Weights of a small encoder-decoder image transcriber.
Model: encoder norm batchnorm, encoder widths [96, 144, 208, 320], decoder activation quick_gelu.
Training: 4200 steps, batches of 128.
Data: trained on seven-segment displays showing three digits, 97500 training examples, 5.5 epochs.
Rows from block 2 of the image encoder of a small encoder-decoder image transcriber, named by matrix and row number. Each number is 500 + 50 x the weight over its row's rms, rounded and kept within 0 to 999. All counts start at 0. Numbers have three digits each. After the name is the row's rms in percent of the matrix's.
After each channel's rows are labels from the 100 images, of 14976, where the channel reaches its highest value: "colour at peak" is the nearest of a few named colours to the mean colour under the peak. Only what is clearly more common there than usual is listed. The data: seven-segment displays showing three digits.
# r30: branch 2 reduce pointwise conv (encoder.blocks.2.r3.0.weight, 36x96x1x1), inputs 48-95

r30.21 100:548499545471613493561603512489523504490431462505388557536458496628469490477485579587551620538656538483536477519485499505489494523460498468470494
colour at peak: black

r30.20 093:471514514429445552468456435452433485558541424483596509468486429474478507439659466524534564561455630554571560483468503473464457448499460487527473
colour at peak: brown

r30.0 086:503468552475573468562510499482541560555536507556560493507521467588420493539498653499493488554583557642537441551505579493507544582501466533474567
colour at peak: brown

r30.7 105:568418384503479429585422531434615475529576599559562458545517460422426527464538490497492537425517464563475489483469497493462461472473465466547477
colour at peak: grey

r30.25 097:476495507455528499526509534463531472550465471505407536472481557500436538543436537485602581529456561486407419501468476469491493478477462478619503
colour at peak: red

r30.18 109:491505545494674541551629429494478449552490526516499480506442513596472540466470616652450497550583473496494437446513440493481438441490528472475479
colour at peak: black

r30.4 097:517497520511468455464482466530519460513453519500574452546494498519507485509484514454529521544521466465459420487484486522512501508438502491443492
colour at peak: red

r30.27 107:611513446549489570454490647517454482494435556432472492422457488471482509438570472582530489508450499472522491471477448451498473475464509456501426
colour at peak: green

r30.30 104:442416466456559524510468562501541466416580543477608588527419471512461523514566502555617608521524624526508465517488490558525504487529488514471489
colour at peak: brown

r30.32 098:533591484576460489509516478541489513465540569547473439465485491452369509466511492525457460455505530448578439543507506477498481463492518447505493
colour at peak: black

r30.5 098:525472519478461504471437580452513499525601506450432561486591466462494489612488579483540535610534636616450482465475480471453454496427488458541487
colour at peak: red